config.yaml
model: "segmentation model"
crop_scale_min: 1
encoder_norm: "rmsnorm"
encoder_fused_qkv: false
encoder_qk_norm: false
encoder_dropout: 0.05
encoder_inner_norm: false
encoder_num_experts: 32
learning_rate: 0.0011
one_sided: false
gradient_centralization: true
batch_size: 64
Rows from block 2 of the encoder of a small segmentation model, named by matrix and row number. Rows with one number belong to one neuron. Each number is 128 + 24 x the weight over its row's rms, rounded and kept within 0 to 255. All counts start at 0. Numbers have three digits each.
After each neuron's rows are labels from the 100 images, of 14976, where the neuron reaches its highest value: "responds to" is what is common among them. Only what is clearly more common there than usual is listed. The data: simulated fluorescence microscopy of cells.
# fc1: MLP up (encoder.blocks.2.mlp.fc1.weight, 192x96), inputs 0-95
# fc2: MLP down (encoder.blocks.2.mlp.fc2.weight, 96x192, transposed), outputs 0-95

fc1.185:095165184120141131137078111175158174135124100072135126126126182110115119113152169128141124106095163129131128150102170087165115166104103146125131114097162113148090138126126137097142133155129102155116100088160124135119168126135087122142120141111109146127160114114127114139107112130142125133
fc2.185:103082141120098119107184124136088100140138135168150137107126134159155098170121064113149173175166064131145109136169139140155133128097150131094130127147117125119150147120122097173134118147140121144173154123092130152120120108112157127130132166135123137130117112149161125118154157135113144134
responds to: yellow stain; fibres

fc1.143:142118154151081158116099174126152160125134137129110121144082150111119109162081116145130158121167143126126145154110101143093115094132094170137162144148143138125185112115150162125125128152132116133157129137125114148121143084099132119141159115095160094111125204139137126095129149159109149151
fc2.143:165112107118154125159169091109094109118133146110128153130164140188124137125136147098110111193100112074129120104111102147134132132125117126105156112130147118138089146132127149122130124154146148158156104137152134046130125126128106107134126185197106130127123097133107139118116144147122141127
responds to: dim; out of focus; membrane rim; green stain

fc1.137:123139135086120157146148130104119137163122116101129128105104141124123094113123156077164099092096130106147144139130111157101158181146129101169150129165070122120119147175145132134129116136150102151132124123119132107109142131108115156148075100109176107162132103136135093145158194130144137133
fc2.137:168117163125117131100098101147161100143126140156106113119105080132117153154157113138142134113150113137135128082125130102147094081119074080137085134121156182142107084083112115169124138131119136128143149088149127165161153124118137126133128145125104089160128121140153161111102087144122143132
responds to: yellow stain; dim; ring around the nucleus

fc1.110:112118150097160128117147104157127097139106138151121124124117091107122149138117143102140113097140120154135135151127087152157101093083137118166197144121128111136112124119113126137157084155126116106118137145127100161165088196154135134181118125151088160142106116106140117131187129147099124127
fc2.110:130174105165125145123105119126118092115130163189168082147170161105117075109144101146122113159113095134137147104138146114133160148134114136137071129137125112126125151125139121109109143127092133168133141158130110176071148144135141160115144101102174147139122139148154108118095120112150106131
responds to: membrane rim; cyan stain; magenta stain

fc1.159:135131127144154137175119074133160155085086113131152122137146158153121128091150184155136110161152063148144087141124135147132105120117087133117115122140147125177141154132129131113119085142124129098116127136139138105092150212120145145126138134150118095162131116107141148135116105123110105121
fc2.159:101071129096102139124133137105140094132160151119133102110126091098148112108072110141094144100085147131123124141165117160123116161126120120138101130099143095088130116147161141164112094144098153177159156134151093176133089114130145144134167131145106152118134118165129111132159131119151093113
responds to: cyan stain

fc1.43:136131106095133116099145128105145129112083161150144113135144117122113123155136149105094099132149106170108178124145076138099097129163100081134079115118127092091140134129111133101156156145141134124125098126115107125126140139140084170155119176162126126118170139098099132112166114150095148172
fc2.43:131107113112109116119118071141109127109154149098141148101134177090131160132115148154144089109142141091138144065087117081151177120124141144152135114107080145115113132123130112186144111119101144120098109106103128095109166136106123124148150109091132116161114126131132160084108157100130128129
responds to: green stain; membrane rim

fc1.96:193110140111146140132088098143101068095105157089161151114142142135128119138139145076142103114130140118111115118114136138076120128138193102112132126133152141160101134143146111150101113143149080130087123105148114083088122120163153103128167121166152143135130117140134131143161127129123138150
fc2.96:092116100143105117094170134118124185137128121155105128119112101095093136089137099142098120166121115162082104143147113102158125139088105164137142179153138098148174150110136109138145134118108112122146115140124128121165153151133067153131112123107076092113145161162125159125123124106131126128
responds to: cyan stain

fc1.41:129103103141104164137139119150142115102135089113139139123124174173129141130107150150106142142111141146128145122114118138126141131138106176107124115160125148113080173148132172135133174107130129103120091098146056141132077149138114131143101115175105111116131099100095083140105125102119144180
fc2.41:130139102107109132105113139110117139129138169181136100149125082071126084136121119126136096103089154128148134141125107122109107117149100093164085120132139105143145103146153068134112089155107119154106168154164175101149115101126148118126109126099102138113118127115137176138155126107120108088
responds to: yellow stain; crowded; cells: ten or more; smooth cytoplasm

fc1.157:118129116131191160106098152123136109128115102125104121127125136153148169125103101153143081111150105136098117129172132118148114153150097130094147111149130132101102141145136132149088112120174148141127119118098135105174074092109130132094077135115141140164093133127099112076114134131084139161
fc2.157:134110097171148127146152154155131146130146131133168125128128150117092123124135162153159142082174150140109134118160152104142167134123108107110108147107090114165100103095119123098146131089103163127108112165118163107120133138122065148178075142106145152120144119104158107125123125127172102124
responds to: membrane rim; green stain

fc1.92:116152173152130091106182107162100162091100075099151097138105130102132161112101112114137137108098128128187069102097152090123120118180165131116176124105091118123153125122169110113134115114137122112116157125119146134107165131111125132123137140102125134123109139122149107146129148100149128127
fc2.92:149142131160093170108111127108166101142136189107129119077098090101160134120191100153129151138119146110098150150125122125134120089123156129141118131169175145142102107147126113151148139122140116096163142112148146134123133151107122096169154086131165141140130126150111161120094118128082133151
responds to: membrane rim; green stain; cyan stain

fc1.24:120145098119158129108116147097140158109154121133154151127144138140117136130109170122145132133155111100127113186098136141144123141103080140138130144120070165182085114122136159114135140106150135093077131113066151131169087086143099135144119150104131146093142108102129098140117126133105161113
fc2.24:122112115160137121137135139111145146124112104136139142110102142119144079176161074128108144114081149125097173146118158136129139138136192123088160126149151139176134139143083111080123187104177094124131122118131117100143150124135131150156137146128173113141137128114104136112155121113117152165
responds to: membrane rim; crowded; cells: ten or more; red stain

fc1.51:116158089116117156137095141081173137088124104135140110114145139163091090096135115122159140145121116149150157154112134077117176099125162118091107131129126131163137115128103088139124100150084100112139151137151140130142123144151095107166142113163092135159161144162104086128113097136138127152
fc2.51:153123171120138103132125115169095063119141127151098124153119110132124123173091138133104123108132116110130136141115170161108122160153108130175115106101106173075110160133116138119123111107170139137129098129129127160114141092116181142110116140149160152094074137108123111133169124109133122088
responds to: cyan stain; crowded; cells: ten or more

fc1.114:171089122123173132116090120110126148156106111129119125114156150122151122133125141145119123144079134086117133173148093178121108143140116129142125129123129127108093168145149160126147163184127086138140126186169079092146116146106134103134125128150101081115151131144128158125101139178121128130
fc2.114:112078133147109142098161115132121161099124092147106141139110122102119142097148168138157135141129115163099093099125173109110122120150136141086091125175114122164138115115128135124107140098151079159160117116147142156108098147153073115115138138150137096134155103157157150136170112079141133152
responds to: membrane rim; crowded; cells: ten or more

fc1.144:175112162111128131105139104104146116171122091090194152118145110175127135154147097148095143111132145116152099103118111104123110136168160141122105120146136121166105116102109122132110138096162159106139140190123122149087141086133149097121164129098133155130151114108127095097124137155130127155
fc2.144:111165126098120123153099108142109125149154132176118108107099158105134087087130143124138149105128147151160128145136113120130141144107076134115107119131099128142141167143150180145148161132070142132146105127138122124144107138138109141139124171132086148110125125061121111168141096086144170081
responds to: red stain; membrane rim

fc1.189:098140124095113102144108116131121170135129169106132103103116137107101132127131120100149095164145138123077107086117165120190104130164147100120133083128117130137110117165093157120154088128168117133113136108181173116146144144128121131121159121122119143112151186124148099133106098141099155153
fc2.189:170133122151104146109116130139159089145156136128126155177117119125181162083134103164149143101126137187149135152123128117121195099144158147165118113122119152136122136114128114146140113099180114128112093108099109098138148142172155118163109112122137119142137110123150095137167135085126115106
responds to: yellow stain; membrane rim

fc1.47:156118174135123160120141133158117133164143155144130097123162111109090122154133151126155168141149127153093104086145129099142137115125128138109098126116165092093155079093137139144178148092093157131109140137177122145092124099135114145151075099120162121156080112136145125131145140110128131099
fc2.47:129115118132131113143108113094114163130109095141128148126109155131174132150122080131120097147132103099153119150125158148107062131115110138156186140146123122159108144182106167139084147177131121105129140144062124122141129114123174129102182139103112126107160152131119151119129119104127110144
responds to: dim; yellow stain; out of focus

fc1.71:118153115140097119088150114101133092118172158134107156153108146173160111118105128117119126090154134143140130127119137130142126113131153144117172083123101146152079143135118122135128081095165116078154103100138142091133134100174118128161104121066086134159131110125156125133142100144139144166
fc2.71:153108129098105104111128130143111164120113105083109077134145114117094156143147142141167120165140130148104114170101111136124145089165101141133105130132130122145133111104146178143149133113184093195093126131165136120129116168150122120090143105177133116118162138117125130156145088102126106119
responds to: cyan stain

fc1.87:110081163168079163116125140111122150139158139145126133166145108146158129134141161132147103142119126173145122121121125129110154158138114130108136134153124152117088140128150150109105097121164130144114158150109162129135090082158098116095079141157107088158131096179134172145171132116136153109
fc2.87:169141095094169096173142119139096110122079106123148150092122161158127134147147122139153139120123118103109126136128141156130121129095140116156118120119107104144157129139088165163173146150122130154149095095092114161100142124123166115142141129099087107114134132076136093115109125161114084175
responds to: dim; cyan stain; membrane rim

fc1.187:154125131120130105106088113120082112144120135183100140114145097114115197099129109084119156125102108167134117131129126123107154118135107098142114132146145101138129143184086131176158147148122105134104117181097136146171125124139147155120145133155112142116161109158115125086149098130155135091
fc2.187:112116140140145172158135111133145118092110077079119112149100184116124079163156130144119104115143159104126135176119108142123100134122123127109143146131130155100134128102120143086122121130125102104097148098123140141102117115119103088077121109081184095173119135112144127146097148166138125142
responds to: dim; magenta stain; membrane rim

fc1.86:119125162123163131174147112157104171107107142128152141099100117116156135098120092143127123099144116120151119142118171115153108120115165152123139096137103162135115172141105136081147113137121109109175185107091162153111127072182128108122126098113143138116079155157120127136108104119121124137
fc2.86:131185117130153140143090124111121135136107156132098117139117088153130148128126127121104153129125151097117174045127133123112133125161139103160173111143169110112126085123152092133164132153152144130080131141166129119136151167103158159109101100131153109118137115112130164110123147114135166089
responds to: yellow stain; ring around the nucleus; fibres

fc1.59:158127150121111110058129140142154115127129107148130105105121138181144145155135140101119086137147148147144177106098099121135096089102091151103114143143174142103108116150107099149069127121084139126128122171146145145115146104114143107096144148135149130136153109142102141071109134148135090121
fc2.59:117135116151162150186131114126124140146142133134103140158139146130148101093177118123128157126128138115164078139176147120089130168170135102149126099124099100136136179113095154143171137124149122164136117107139112138139087165153148146137139125100130133082121181079138145159125133117156123112
responds to: red stain

fc1.191:113152120167093161159111128136099140130131129118140104151113184126153111110119146101117111130086136121077166138117124134121167131149139083120112128112135101082097108124128177143127152122134149144126139141141095110086087137183063144128126147151146167120145132128139082151098157152129108118
fc2.191:096147109120156087084115118100139118119108145136131148122101070144132144130160134129058132120087108125137125067097145118121104061101102141116127093117131161135101129106145120122126105098102107128093142160136165122113137100129105117107118144100104110173097105108139146148115105129156155122
responds to: yellow stain; green stain

fc1.81:128149156130118110144150120116183123126127170130124158106139088137121092126144095112157155138174108173128134123145158111119138138076075084104107150116149167149138119121144147122102105104081181125090137154146116117133158153107099100125132117118143131183112104134174136128126110141112101138
fc2.81:134131123122127082135134104131097129153096114151121132110107126133158131166145114138125086106107120121159123139102147160127100061126133173156141125153122110134119091166124142136124182168189116130120142141158138150125092075121149111139130160098135137086173119083140088143149130113122156121
responds to: dim; yellow stain; ring around the nucleus; out of focus

fc1.112:160147105104104114136135129139115124118108139135153096145127106161142172130125123128170124150142130110165174106141128137154138111152114078096101102103120145162189134077113170130108116100168112127069151118143107132177135136106127124104113156077158130155095133144134102135135111094112113126
fc2.112:118135146163174134146118133127150115129148095163159184124164132129075108118134115145128131112095128117093132136123103129111140138127132138151147192140102138117117143136132126117141131180133138143194111125129104160101124144133145102118158124134039163109138116138087138107111134154174139138
responds to: dim; membrane rim; cyan stain

fc1.118:138116113131158090104124124175083098145127149132166145144126122134120092090117141134130124153137105101058129122162130136112120169100119157094096052154148121154082143109119124100163080156114139092135139098161137150114136139149112081154130110120129138138129153148122153138130107126132128141
fc2.118:133115124142110145166130129080160163104142115127126090096154157124111156132124059130122128127122113085182127128106144123151126116171166114147192153074117131113143098131152130161112172156137106141116158123126144149126128117115125133117127170118140092160086111119141108094125167131117108121
responds to: red stain; fragmented nuclei; long thin cells

fc1.160:133121120127130164079113110118118083148143138105113120177138095173153087117109103130135168098122091116133098137111137145100081142129121091139152126187097133173125117166124125136131143116108161169121110109116119092119087134139136127127129181126132131096118122096163092121138133126136135070
fc2.160:151086121100089105135126088148103164077119119144111108122123121087138112136127156098119128137128139160100132142120114130163148141107136129097131157114139114128166135077149129148155154104137097110128121112096140147130147133114097143150150138148103029136142162161094174136120149142128152147
responds to: dim; membrane rim; cyan stain

fc1.135:143100116123135148158146099125126110122121112105144090111146100116116092127158120134149137107105180115155110110117143096104116114173115138111103101129125190136132129098119078126151118149109111106151146153116169176155152112128071115099128165105124081102111157128149123115097095139110172101
fc2.135:131186165137117143131102092160156114150175123144119154142133110110095083095159139113103155122158128152080137136128087115092166127097102146155113177116127146142121088172125142123122141140153123138120102115143089122145162125135175153105145098126143130131145127089121110134106083116143097118
responds to: yellow stain; crowded; cells: ten or more; vacuoles